config = dict(
    model='CTC image transcriber',
    dataset='seven-segment displays showing three digits',
    train_examples=195000,
    image_size=32,
    crop_scale_min=1,
    horizontal_flip=False,
    tokenizer='char',
    vocab_size=15,
    arch='vit',
    norm='layernorm',
    norm_position='pre',
    activation='gelu',
    mlp_ratio=4,
    head_dim=32,
    fused_qkv=False,
    bias='none',
    qk_norm=False,
    parallel_block=False,
    inner_norm=False,
    patch_size=[4, 4],
    conv_stem=False,
    layers=10,
    width=384,
    positions='conv',
    init='torch_default',
    residual_init='none',
    optimizer='soap',
    beta2=0.95,
    lr=0.0025,
    beta1=0.9,
    shampoo_beta=0.95,
    eps=1e-08,
    precondition_frequency=50,
    max_precond_dim=1024,
    one_sided=False,
    adamw_lr_other_params=0.0029,
    adaptive_grad_clip=0.1,
    l1_shrink=0.003,
    cautious_weight_decay=True,
    steps=15300,
    batch_size=256,
    epochs=20.1,
    lr_schedule='step',
    warmup_steps=450,
    weight_decay=0.1,
    adamw_weight_decay_other_params=0.01,
)
Rows from block 7 of a small CTC image transcriber, named by matrix and row number. Rows with one number belong to one neuron. Each number is 200 + 20 x the weight over its row's rms, rounded and kept within 0 to 999. All counts start at 0.
After each neuron's rows are labels from the 100 images, of 14848, where the neuron reaches its highest value: "responds to" is what is common among them. Only what is clearly more common there than usual is listed. The data: seven-segment displays showing three digits.
# fc1: MLP up (model.blocks.7.mlp.fc1.weight, 1536x384), inputs 96-191
# fc2: MLP down (model.blocks.7.mlp.fc2.weight, 384x1536, transposed), outputs 96-191

fc1.10,213,199,198,159,205,189,201,218,221,215,178,161,211,186,196,212,186,178,197,224,196,232,219,201,159,216,177,203,203,208,195,164,188,170,211,191,186,192,198,223,211,198,240,205,195,174,186,212,210,218,204,164,203,191,167,190,198,182,205,154,202,213,199,228,187,193,186,201,193,168,187,150,207,178,208,214,180,206,200,189,204,222,195,229,235,187,189,173,231,193,198,177,194,184,196,191
fc2.10,187,218,221,176,211,218,210,222,189,241,227,218,192,207,190,195,211,185,190,200,170,182,194,199,189,217,197,199,189,177,168,221,203,200,217,190,204,214,190,186,212,202,215,212,213,198,210,177,193,206,192,203,206,230,219,219,237,205,184,197,176,201,203,182,197,192,201,162,187,185,164,189,152,206,219,194,204,177,227,185,213,202,229,186,184,211,206,200,176,213,208,200,200,217,171,232
responds to: the digit 2; first digit: 2; third digit: 2

fc1.312,242,226,185,193,211,247,194,182,178,198,209,217,210,215,215,209,238,207,220,198,193,214,200,170,209,219,223,207,181,187,240,185,207,239,217,210,241,215,207,212,200,200,175,195,177,191,211,194,180,180,187,221,199,182,225,191,170,177,180,179,177,196,216,227,230,169,189,223,207,214,203,204,195,213,197,167,191,200,203,170,173,209,195,207,201,225,197,215,174,184,196,135,187,215,184,177
fc2.312,176,203,201,192,224,196,200,188,215,201,181,209,202,183,174,178,243,212,216,193,200,228,181,197,202,215,231,224,178,207,199,203,241,182,232,193,232,207,202,195,200,194,183,224,207,164,201,198,200,146,221,210,189,198,202,222,237,211,198,215,200,181,231,198,231,226,193,158,214,193,148,152,201,244,202,224,249,201,241,200,199,224,208,222,164,179,203,199,197,204,223,182,205,200,199,216
responds to: the digit 7; first digit: 7

fc1.363,195,200,180,223,218,201,181,211,205,193,172,202,217,182,173,204,185,183,205,221,190,202,227,227,185,201,190,210,213,193,220,176,186,217,203,157,168,197,221,195,206,180,199,220,238,207,201,210,226,210,230,187,195,230,217,178,154,210,195,244,200,196,172,184,192,200,201,202,173,214,193,221,194,191,178,183,216,202,213,190,214,220,201,195,192,203,202,182,236,180,164,188,193,192,204,213
fc2.363,200,212,210,221,199,210,141,192,200,203,204,211,195,198,199,190,186,200,218,193,166,232,229,200,196,206,219,200,200,198,178,211,173,176,209,200,165,208,227,224,219,186,182,164,183,243,195,176,193,202,206,180,227,201,213,229,196,198,198,188,196,181,213,174,200,194,202,238,194,207,240,185,168,202,171,222,199,212,234,197,211,199,192,182,196,252,193,214,199,169,205,204,197,225,199,200
responds to: the digit 4; second digit: 4; third digit: 4

fc1.421,238,204,169,225,226,183,200,168,205,230,180,211,189,232,209,213,230,190,257,199,199,199,217,205,180,186,207,228,158,185,242,192,208,205,228,194,221,177,222,207,165,197,191,223,203,188,229,190,200,195,210,199,200,185,191,217,207,185,191,219,202,207,221,202,202,190,192,225,199,222,167,205,192,193,183,199,213,167,199,203,204,191,189,196,208,219,184,185,205,210,165,194,170,202,206,206
fc2.421,223,219,194,211,202,203,199,177,204,199,193,199,186,174,199,200,206,212,171,183,210,184,202,239,221,176,237,234,168,210,217,200,233,218,223,203,221,222,222,207,204,204,206,204,219,194,225,182,200,161,202,209,157,198,213,212,200,247,198,203,188,197,188,210,200,198,169,164,180,211,159,196,207,266,240,231,211,224,243,206,200,210,210,242,140,204,245,210,199,202,206,204,189,178,217,228
responds to: the digit 7; first digit: 7

fc1.523,196,217,195,200,199,191,187,255,198,188,205,173,197,225,199,201,190,167,194,200,211,196,163,177,188,200,209,199,204,193,209,226,186,212,211,202,200,198,183,203,176,242,232,174,220,217,183,214,223,144,177,206,213,187,238,190,175,202,180,199,168,221,189,195,145,207,171,172,180,164,160,223,201,239,190,244,192,225,188,214,209,200,198,201,242,181,201,198,203,198,187,213,199,177,201,185
fc2.523,215,244,193,219,209,206,213,206,160,208,182,200,212,204,199,207,188,205,192,214,182,155,183,192,181,214,218,216,212,238,195,205,214,201,217,200,161,196,240,202,201,187,206,220,224,181,229,205,200,200,221,178,235,233,162,218,195,189,188,190,228,222,186,236,198,186,167,214,225,193,198,208,190,232,228,188,188,180,224,188,204,191,194,169,194,198,206,205,205,221,198,204,193,190,202,208
responds to: decimal point; first digit: 2

fc1.419,203,182,199,203,223,190,186,185,167,200,218,222,207,202,232,262,205,174,223,172,187,196,215,206,151,238,201,200,223,224,211,220,206,235,177,206,201,196,200,167,195,246,166,196,204,216,222,190,236,181,226,201,202,215,184,205,179,174,193,230,199,214,211,192,200,199,210,183,201,230,193,201,207,181,192,213,211,226,191,187,240,250,223,179,206,205,192,188,201,199,222,171,209,217,198,178
fc2.419,220,243,151,239,201,209,202,230,219,221,194,210,231,220,195,202,203,193,212,190,166,225,189,194,222,203,220,227,175,193,189,225,212,201,201,208,198,202,184,229,259,180,203,225,224,174,186,199,186,197,248,187,219,192,232,234,215,163,177,210,193,234,214,200,190,198,194,172,209,207,239,175,171,207,211,208,189,211,206,174,203,179,226,170,196,210,200,218,191,218,151,205,222,182,187,169
responds to: the digit 6; second digit: 6; third digit: 6

fc1.617,180,220,201,212,234,216,241,212,177,191,177,202,206,225,181,213,179,191,205,206,208,200,209,177,198,168,201,205,215,217,201,205,199,192,203,192,179,199,210,200,222,185,218,191,202,200,185,192,203,234,186,190,182,200,187,188,175,217,196,193,200,209,186,199,143,229,198,196,229,214,174,203,175,185,200,209,182,203,205,206,183,214,212,200,157,204,211,175,157,202,150,228,198,204,213,199
fc2.617,211,220,193,209,224,152,196,206,183,203,205,208,196,229,202,188,200,216,171,186,205,200,222,161,183,208,195,232,219,207,198,223,214,198,219,192,202,204,240,202,202,208,190,172,191,207,199,190,228,221,172,199,207,222,190,191,160,195,179,200,197,207,169,206,144,194,191,199,209,213,220,218,190,164,200,205,170,177,228,262,184,196,203,216,174,218,207,197,153,208,200,210,186,198,228,228
responds to: decimal point

fc1.191,181,188,175,219,226,181,167,209,213,182,142,217,197,196,206,203,189,206,173,192,170,215,224,188,218,194,218,202,270,195,206,217,127,185,199,202,169,191,225,186,192,225,184,201,200,164,199,199,218,222,220,175,211,195,203,194,225,181,208,215,186,191,198,174,236,194,213,196,207,212,196,192,199,190,189,227,200,196,209,219,189,179,197,201,200,189,196,208,179,216,200,201,200,215,198,220
fc2.191,202,171,198,213,212,198,212,181,197,216,201,203,183,195,212,195,161,193,200,202,202,197,192,196,185,197,205,181,207,212,213,189,216,221,218,197,181,233,218,194,192,191,204,177,210,239,217,214,208,195,198,209,174,208,191,231,219,189,202,201,196,175,193,202,217,188,195,181,181,197,257,211,152,163,188,177,214,215,207,208,198,196,198,221,158,202,207,217,198,183,202,194,199,229,177,160
responds to: the digit 8; third digit: 8; first digit: 8

fc1.204,221,220,211,173,193,211,224,228,186,208,184,191,208,182,228,191,216,200,177,201,228,175,222,194,204,159,200,206,232,220,219,197,179,210,257,174,194,219,199,195,208,204,210,194,207,210,160,173,176,233,197,212,194,189,211,237,185,222,224,199,226,205,208,186,206,182,207,230,188,212,240,157,215,181,192,206,197,180,212,219,200,210,200,213,201,214,223,227,195,201,220,218,182,183,198,165
fc2.204,218,213,188,202,197,188,174,204,176,200,224,210,180,174,185,183,160,206,210,249,195,158,191,228,206,184,187,201,234,216,224,218,165,202,155,203,198,201,201,216,228,225,235,213,226,221,168,206,213,217,192,192,192,192,186,212,175,162,182,182,216,199,208,204,205,195,188,198,203,161,206,190,213,154,206,225,200,275,200,208,204,213,188,236,211,201,207,194,159,190,173,212,190,178,203,214
responds to: the digit 9; second digit: 9

fc1.291,183,190,223,200,210,199,216,216,196,206,207,204,220,212,160,236,212,219,190,199,204,197,215,190,177,183,203,200,250,218,217,216,202,176,200,218,177,199,198,205,223,211,220,186,176,199,198,197,194,218,205,196,172,178,187,153,178,210,223,209,187,203,197,198,188,235,204,194,221,199,187,206,175,206,197,215,222,222,206,184,184,188,184,192,216,203,248,195,195,214,176,194,218,211,200,231
fc2.291,171,218,185,200,191,135,224,202,189,225,200,189,170,206,185,191,163,232,200,183,197,203,223,199,174,184,198,205,211,167,187,204,203,187,188,190,216,202,199,223,201,237,204,205,190,210,194,198,217,248,177,214,205,236,205,205,148,220,161,221,195,215,200,185,163,208,206,206,211,140,196,217,198,164,190,192,179,182,195,217,192,200,211,205,177,185,180,214,157,177,203,207,156,191,200,242
responds to: decimal point

fc1.480,176,204,192,222,237,171,214,204,179,212,156,214,235,202,218,183,250,186,178,258,214,203,215,167,197,223,223,218,205,215,180,187,174,215,179,211,194,177,211,183,183,190,196,221,198,209,189,202,200,164,176,202,193,196,199,203,181,185,194,171,186,221,224,228,209,188,198,158,177,223,199,200,191,186,196,201,228,191,187,210,174,231,200,199,223,186,231,178,176,203,197,190,201,202,213,209
fc2.480,174,213,198,160,206,202,187,218,195,173,212,199,192,202,205,217,192,235,171,202,206,180,187,172,180,194,237,178,199,188,201,205,173,218,197,185,200,231,191,171,183,159,204,210,217,188,196,192,227,229,181,210,186,152,194,198,196,213,223,165,180,204,198,207,189,184,198,219,210,237,189,198,200,199,200,207,214,200,202,200,196,204,216,183,199,179,184,225,197,200,185,205,216,176,239,210
responds to: the digit 9; the digit 4; dark on pale; second digit: 4

fc1.759,216,177,231,206,186,235,241,204,212,161,210,218,199,184,215,162,206,189,193,231,215,204,233,214,221,200,196,203,222,211,208,212,169,192,177,158,163,147,184,209,180,178,199,199,203,191,194,178,223,200,189,199,202,214,207,222,206,199,226,160,194,207,237,208,181,152,217,204,210,199,239,189,227,218,249,202,217,177,194,195,210,196,181,198,158,228,209,211,223,163,228,233,193,186,189,192
fc2.759,201,210,165,204,203,205,203,197,192,165,200,212,195,246,190,193,197,202,205,204,198,204,236,189,212,223,198,192,251,224,197,212,156,187,170,201,209,201,227,181,192,199,214,191,223,160,188,183,194,203,170,182,194,183,120,237,190,181,198,181,171,195,224,204,199,174,188,209,178,164,225,188,144,190,178,206,206,212,225,224,189,189,211,197,198,214,202,248,193,202,213,203,219,202,208,161
responds to: the digit 9; dark on pale; first digit: 9; third digit: 9

fc1.474,189,168,222,229,211,216,207,229,213,227,207,215,200,231,197,222,190,178,189,232,221,190,178,190,190,166,175,199,224,208,206,212,214,201,172,183,144,213,217,201,222,199,213,180,197,221,190,224,172,204,184,200,187,200,197,182,212,231,182,188,200,212,206,193,199,247,193,183,209,235,183,197,199,205,193,212,211,199,232,225,184,179,189,202,192,201,200,185,193,207,182,221,201,220,202,219
fc2.474,203,199,192,176,194,150,199,215,172,236,181,188,152,235,191,195,221,187,201,197,200,218,212,192,171,180,208,205,196,157,224,199,209,182,169,172,213,201,199,217,199,208,212,249,204,192,167,164,199,197,181,202,206,202,219,224,181,213,196,204,203,200,215,188,165,202,212,181,262,173,186,198,201,184,186,186,194,183,189,198,201,213,180,230,189,166,205,197,159,203,215,211,179,191,191,199
responds to: decimal point

fc1.732,207,195,183,256,203,193,152,217,195,196,157,209,212,216,202,201,196,147,224,212,189,225,194,202,204,218,207,213,210,205,170,175,177,210,190,201,195,198,226,188,191,194,195,199,202,214,171,227,235,189,211,180,180,252,207,196,179,222,205,172,184,218,197,214,191,187,195,210,200,202,211,190,193,189,187,203,232,148,220,235,189,219,196,199,198,208,194,194,194,190,200,200,215,186,188,197
fc2.732,172,174,199,191,200,196,170,193,210,189,199,213,177,182,221,191,223,223,200,195,221,201,225,192,209,179,199,206,171,242,179,214,179,211,228,199,168,267,216,201,184,219,207,209,229,243,195,176,195,210,187,192,193,161,206,223,227,199,221,175,188,199,227,216,174,195,212,247,224,201,195,193,187,221,197,220,175,202,229,194,207,194,200,203,201,211,195,212,190,197,210,198,191,180,208,222
responds to: the digit 4; first digit: 4; third digit: 4

fc1.70,194,210,159,219,203,199,192,212,197,198,188,219,213,182,209,200,233,186,215,221,185,215,167,165,215,209,200,209,196,227,203,190,208,221,154,179,208,207,216,208,177,202,204,214,201,220,191,174,196,184,164,194,185,208,215,226,209,211,207,138,165,247,215,206,219,177,206,183,217,200,198,183,219,205,218,197,204,179,211,238,148,207,205,180,244,189,189,214,198,168,198,221,204,201,190,188
fc2.70,178,210,210,178,215,207,199,199,220,165,191,190,198,182,211,205,207,221,167,203,216,173,192,178,208,195,235,205,186,196,167,204,194,207,224,184,169,251,209,205,199,203,165,217,210,182,195,190,206,235,184,227,195,172,180,213,223,203,205,199,201,210,213,220,175,206,176,216,222,203,194,198,211,219,199,202,198,194,204,182,205,199,200,200,214,223,174,225,198,211,177,199,232,184,213,220
responds to: dark on pale; the digit 4; third digit: 5

fc1.165,223,170,179,225,234,196,197,185,236,189,199,199,178,209,199,213,201,190,214,200,188,207,219,204,192,173,204,209,199,185,207,205,241,191,203,204,212,190,167,168,197,186,200,185,180,185,225,193,195,173,178,212,193,203,190,207,186,167,198,200,196,205,197,206,223,222,214,187,197,235,190,191,210,181,166,210,194,177,187,190,177,186,201,189,196,212,197,177,191,211,191,191,186,224,215,183
fc2.165,215,197,200,198,164,204,213,183,203,200,178,174,186,180,187,169,254,217,206,149,189,198,218,240,205,204,232,226,189,200,199,248,229,189,233,193,216,213,235,203,213,205,192,227,232,163,212,197,154,158,203,222,169,210,183,219,183,243,210,202,181,187,166,189,196,194,185,162,197,205,182,177,198,219,196,212,194,207,234,191,158,200,200,225,146,233,232,207,183,205,205,201,196,184,194,215
responds to: the digit 7; dark on pale

fc1.314,182,183,174,212,169,196,197,173,234,172,199,215,226,187,209,171,178,223,180,235,184,199,220,201,189,202,190,181,202,172,207,205,209,179,210,175,187,214,215,213,185,234,230,210,175,176,166,198,217,198,226,180,208,185,197,212,213,165,241,194,216,204,212,173,203,175,230,191,203,201,226,214,197,236,210,206,232,181,219,204,168,170,194,220,190,185,174,218,228,226,199,191,184,203,190,193
fc2.314,210,204,205,225,215,182,203,157,224,206,192,211,189,195,183,190,171,200,187,195,196,225,219,200,171,192,203,200,197,225,177,203,209,197,238,183,248,210,248,187,189,195,196,204,215,224,206,203,198,233,204,170,207,228,195,250,237,186,209,172,166,187,204,208,193,173,214,182,176,176,210,202,195,164,192,184,193,196,214,191,203,190,162,205,165,210,196,211,200,200,215,220,205,207,198,193
responds to: the digit 8; the digit 2; second digit: 8; second digit: 2

fc1.626,205,203,198,221,226,203,164,205,188,187,188,226,204,188,199,182,187,179,243,205,192,197,201,230,197,175,206,190,223,196,221,151,178,214,170,175,153,198,216,202,202,187,192,248,225,237,205,220,248,215,205,199,201,222,222,187,158,232,202,230,197,200,193,181,183,180,208,209,195,213,220,207,183,195,166,183,202,198,204,202,213,224,201,180,198,216,190,195,226,159,199,190,194,174,198,228
fc2.626,190,203,182,206,193,213,167,194,197,181,232,200,206,191,191,183,172,206,211,198,160,227,220,191,201,209,206,206,197,206,173,213,167,194,204,195,179,226,211,220,214,194,178,200,204,214,202,146,180,208,187,186,218,201,203,256,194,187,191,179,181,193,222,180,189,201,203,237,199,193,232,193,171,212,189,230,207,209,239,189,210,188,204,151,203,221,196,230,195,185,213,192,211,211,195,181
responds to: the digit 4; third digit: 4; second digit: 4; first digit: 4

fc1.107,171,201,182,229,209,183,192,178,200,162,196,225,233,200,199,198,196,219,167,204,152,206,207,180,175,196,191,215,227,194,215,199,147,196,205,208,170,210,240,172,198,200,192,240,210,203,207,226,205,203,210,200,199,245,229,216,196,169,214,206,210,197,234,209,200,220,182,198,202,218,201,223,177,247,191,236,235,200,241,210,191,173,204,222,159,203,183,206,242,173,201,216,177,192,187,218
fc2.107,214,237,203,228,167,187,179,204,185,180,182,185,203,216,184,195,182,191,220,174,197,193,212,177,200,214,233,197,232,209,201,199,186,182,206,192,194,211,231,206,182,214,174,181,204,226,192,244,192,215,188,183,207,210,186,243,191,208,188,189,182,201,199,180,211,198,234,212,197,185,208,178,175,168,164,204,219,233,190,226,196,204,168,213,231,222,237,211,164,214,206,221,192,227,229,207
responds to: the digit 8; third digit: 8; second digit: 8; first digit: 8

fc1.220,184,182,147,214,228,207,195,232,196,201,203,202,224,178,212,224,200,214,170,203,172,202,204,189,198,200,196,185,186,204,189,198,193,197,154,184,235,191,191,196,205,211,202,190,204,214,221,140,207,221,182,205,208,197,201,188,222,202,134,188,202,223,148,206,196,173,206,232,190,245,235,234,216,212,232,201,196,205,221,202,199,208,197,196,225,213,219,192,186,216,260,218,186,204,176,198
fc2.220,211,252,209,204,198,223,211,197,191,199,200,236,174,194,187,171,183,208,213,201,171,221,169,221,230,200,167,176,230,178,205,197,211,185,167,193,202,180,197,198,265,210,206,223,176,203,212,197,199,154,209,245,178,195,193,204,208,227,199,173,224,176,190,224,160,196,205,209,216,180,199,188,213,175,171,191,239,215,190,182,203,203,182,236,182,162,180,179,206,203,203,200,201,244,221,207
responds to: the digit 6; third digit: 6; first digit: 6; second digit: 6

fc1.244,200,179,222,188,209,178,211,218,227,205,202,220,217,204,177,191,224,186,171,203,181,243,242,212,214,202,195,186,221,197,202,199,182,188,189,188,174,167,217,194,199,224,190,222,207,168,204,196,248,194,235,186,191,199,213,206,214,173,215,180,207,207,220,180,198,195,178,199,208,208,219,207,200,237,222,188,207,201,217,205,200,223,212,185,180,194,202,196,248,216,202,235,194,202,183,221
fc2.244,199,200,171,206,205,222,213,177,205,183,196,224,163,223,178,196,148,215,189,200,200,206,204,210,201,190,189,180,254,184,210,194,193,194,218,208,206,198,226,209,197,185,228,202,197,214,204,199,197,213,183,152,191,199,146,244,203,208,190,179,200,210,225,202,217,173,198,188,190,175,238,230,103,179,159,204,202,205,234,205,186,198,210,232,189,227,204,231,209,198,214,191,214,184,189,155
responds to: the digit 8; third digit: 8; second digit: 8; first digit: 8

fc1.325,200,196,189,199,216,221,199,183,181,198,204,210,186,185,187,254,205,202,193,196,224,190,193,111,196,225,180,212,183,221,206,207,198,199,207,198,242,231,214,189,228,218,175,186,178,167,239,187,266,189,234,211,197,196,220,208,208,230,192,187,203,226,193,197,198,199,223,198,192,180,221,213,172,178,198,155,190,192,200,189,209,269,208,202,200,204,231,180,192,226,197,169,176,206,195,195
fc2.325,210,224,200,231,198,195,207,201,183,273,195,230,196,212,160,222,156,156,215,235,185,205,158,164,194,232,189,219,204,178,204,211,183,202,185,152,190,212,205,198,197,184,221,196,199,200,205,209,200,183,210,254,231,184,202,208,226,197,196,235,185,189,173,177,226,206,199,194,197,200,204,189,159,207,147,197,163,210,199,175,216,218,199,172,184,183,181,166,207,204,176,201,212,220,198,192
responds to: the digit 6; third digit: 6; second digit: 6

fc1.676,198,207,235,196,207,209,216,206,239,216,194,179,191,162,200,200,208,210,193,190,223,239,201,195,201,227,229,211,165,216,196,202,183,208,180,192,197,209,209,150,200,209,213,222,189,193,190,174,195,228,166,205,198,190,209,218,177,200,187,176,225,209,200,212,199,187,192,214,198,187,220,171,237,167,162,194,243,209,206,180,210,212,196,213,222,167,213,198,252,195,204,195,191,212,189,205
fc2.676,216,207,218,212,235,226,180,184,204,182,192,200,176,206,193,196,201,185,194,193,164,223,206,195,173,200,201,199,175,180,191,206,193,241,176,184,225,200,214,198,217,196,204,238,222,195,233,216,197,172,201,177,253,210,243,218,196,198,193,197,209,237,186,198,168,182,218,207,225,217,190,220,154,213,182,201,200,200,179,202,211,179,217,194,162,216,187,208,183,210,223,201,197,209,226,220
responds to: the digit 4; second digit: 4; third digit: 4; amber glow

fc1.673,231,197,210,212,199,189,199,182,190,143,214,200,212,206,183,167,182,222,197,190,208,225,150,180,206,197,220,202,201,163,206,203,214,167,199,170,201,140,187,203,220,178,191,197,201,212,128,222,254,188,187,228,211,226,208,217,196,194,201,196,203,182,213,199,178,198,191,204,183,169,150,208,199,163,184,170,204,198,199,195,210,189,219,198,191,209,206,229,189,207,195,183,199,187,195,204
fc2.673,189,200,189,216,187,184,209,214,208,147,192,201,217,143,205,199,209,176,154,163,208,189,167,211,208,187,218,210,209,226,158,224,201,210,193,200,225,224,186,203,215,168,198,171,208,258,197,215,141,209,225,172,232,219,215,209,203,212,213,226,200,203,197,223,189,163,198,216,200,180,213,178,229,165,227,191,200,216,217,186,206,185,226,224,226,176,223,165,200,219,193,204,179,183,226,201
responds to: decimal point

fc1.343,217,206,195,181,201,230,179,191,190,204,229,217,218,178,228,190,221,222,211,177,212,240,191,185,221,203,200,185,194,186,197,231,215,215,223,236,187,194,187,208,212,201,204,230,196,199,180,202,212,156,181,219,205,191,192,236,205,211,193,192,215,200,196,202,248,202,189,198,234,186,208,226,174,195,198,190,202,180,200,189,154,238,211,211,220,214,165,198,218,165,200,195,188,233,191,175
fc2.343,203,176,205,196,216,187,200,182,203,201,190,199,222,166,170,195,240,248,263,189,208,204,167,199,206,190,181,204,205,171,197,206,204,165,218,206,211,191,205,201,208,175,198,208,200,151,234,175,194,169,205,201,230,212,185,192,223,226,203,195,209,218,213,225,217,215,186,178,215,199,193,189,177,232,208,233,188,200,217,186,210,203,194,228,186,213,199,207,179,186,159,182,201,200,176,188
responds to: the digit 7; second digit: 7; first digit: 7; third digit: 7

fc1.68,163,163,199,182,207,182,188,216,202,191,215,193,201,194,215,196,184,200,164,184,194,185,154,180,191,193,201,204,178,254,193,207,197,203,162,164,213,202,203,224,204,242,178,121,197,164,195,202,222,213,228,189,224,202,197,174,202,195,201,195,177,211,190,213,202,184,237,184,201,191,220,197,195,191,187,194,196,188,199,216,191,189,188,221,213,186,205,197,196,187,191,209,196,211,174,234
fc2.68,230,212,225,231,187,191,162,240,181,205,200,211,198,222,219,205,208,197,226,179,201,191,193,198,191,238,207,213,183,205,205,206,201,204,191,185,206,205,223,206,197,193,187,156,186,207,208,193,153,167,214,221,218,214,203,207,205,250,193,223,190,173,205,184,174,204,209,158,191,200,181,237,180,185,185,183,200,144,211,223,199,200,173,236,196,206,165,229,195,187,199,183,197,264,186,183
responds to: the digit 6; dark on pale; first digit: 6; second digit: 6

fc1.44,231,206,183,204,230,225,160,199,199,198,188,216,219,174,175,201,198,184,228,217,201,192,210,254,186,168,191,192,228,201,229,170,177,215,183,176,177,196,211,204,200,167,193,241,207,242,206,209,217,203,204,204,194,203,223,162,154,218,198,236,201,206,187,181,183,194,206,199,188,201,210,212,195,199,173,196,201,204,230,187,237,217,202,187,173,191,205,180,239,154,201,177,186,189,200,233
fc2.44,191,203,185,218,200,220,150,198,194,189,225,200,205,192,180,175,184,200,211,193,173,226,222,212,202,220,205,211,191,195,158,224,191,189,213,189,180,220,221,213,229,198,180,208,205,207,202,155,177,213,200,180,235,198,212,241,184,192,191,171,191,188,224,182,193,195,198,241,192,202,224,196,187,213,200,233,200,202,231,195,208,185,212,172,195,220,197,242,189,188,201,208,211,201,185,185
responds to: the digit 4; second digit: 4; third digit: 4; dark on pale

fc1.188,218,206,182,166,238,192,221,204,211,235,228,201,189,215,192,188,213,190,215,186,214,216,219,149,214,235,185,190,211,173,193,216,178,220,195,217,213,195,180,186,197,197,221,175,186,170,221,177,229,205,188,200,207,209,200,188,223,209,172,191,175,193,201,216,249,233,215,193,206,211,189,221,205,203,241,197,200,201,208,226,207,210,192,216,183,229,205,194,203,193,210,216,172,237,201,155
fc2.188,166,139,171,194,201,196,190,212,194,212,186,199,189,215,219,174,196,193,190,218,215,190,204,208,220,215,217,222,191,203,192,167,229,202,210,211,244,181,209,213,187,143,189,220,207,182,254,228,165,186,200,188,180,219,175,213,202,196,177,223,180,202,204,205,200,206,177,220,233,173,188,185,168,227,189,205,203,236,204,179,201,213,204,210,196,200,194,187,166,250,220,213,213,221,221,223
responds to: dark on pale; the digit 7

fc1.723,223,178,205,206,187,249,231,211,175,187,221,194,227,162,199,171,195,202,226,219,225,205,196,212,199,225,192,200,206,222,208,211,211,189,208,153,191,176,169,217,201,160,230,204,193,201,188,198,216,218,182,200,218,195,197,208,214,217,212,200,203,203,207,172,182,179,221,204,178,203,233,169,231,191,221,221,184,200,197,180,243,192,176,196,171,233,200,212,189,165,205,193,198,191,192,202
fc2.723,218,213,181,194,183,199,176,186,189,179,221,213,209,211,197,193,217,211,195,209,182,214,186,222,199,231,187,205,199,216,210,204,174,180,174,205,197,200,228,187,210,202,195,196,231,223,186,192,217,205,186,184,206,195,110,239,189,201,173,197,195,202,238,167,238,175,180,214,180,182,226,174,159,194,182,182,211,194,200,199,187,186,198,214,199,234,208,229,198,184,199,223,192,155,208,157
responds to: the digit 9; the digit 8; third digit: 9; second digit: 9

fc1.495,193,190,221,187,199,204,220,236,177,209,195,181,176,201,204,183,195,197,138,194,191,212,167,189,197,204,182,228,175,216,193,218,222,211,197,194,231,185,192,182,198,237,183,188,196,164,208,166,241,195,194,189,176,191,225,220,196,189,199,202,206,210,202,214,199,248,243,231,202,197,182,205,187,167,236,165,198,207,165,189,191,216,193,191,198,172,180,199,210,223,222,199,217,189,207,140
fc2.495,178,194,202,246,200,222,216,190,234,201,197,199,180,178,184,209,180,161,196,219,174,185,176,196,204,185,193,188,221,250,188,199,216,205,215,200,181,262,198,200,201,201,224,213,195,191,190,199,194,202,207,208,197,208,213,225,195,216,208,224,214,227,213,186,196,193,179,189,218,177,166,209,192,183,185,193,193,189,198,196,201,198,207,204,176,202,226,208,215,206,239,204,182,221,211,201
responds to: the digit 2; second digit: 2

fc1.332,226,193,201,213,211,167,222,190,186,198,182,209,246,180,183,188,202,214,203,194,214,233,189,205,196,224,193,191,173,183,228,194,194,233,168,220,178,187,203,176,181,249,207,208,200,205,177,231,201,206,168,215,203,180,209,195,175,235,188,153,166,229,200,211,224,182,202,192,179,208,160,240,172,235,203,218,212,210,210,233,187,201,175,203,220,165,235,203,200,204,205,200,223,200,201,167
fc2.332,188,231,219,184,164,219,197,213,198,200,182,161,205,164,211,203,224,244,191,204,189,207,202,181,171,230,219,224,202,162,190,198,206,231,232,211,211,193,179,184,193,179,195,216,210,198,199,216,183,205,154,203,209,211,188,199,196,214,193,211,210,234,209,215,219,196,188,210,212,217,207,184,186,198,188,197,184,202,219,188,193,191,207,202,210,253,197,199,183,197,159,201,211,187,193,219
responds to: decimal point; the digit 4; third digit: 4; second digit: 4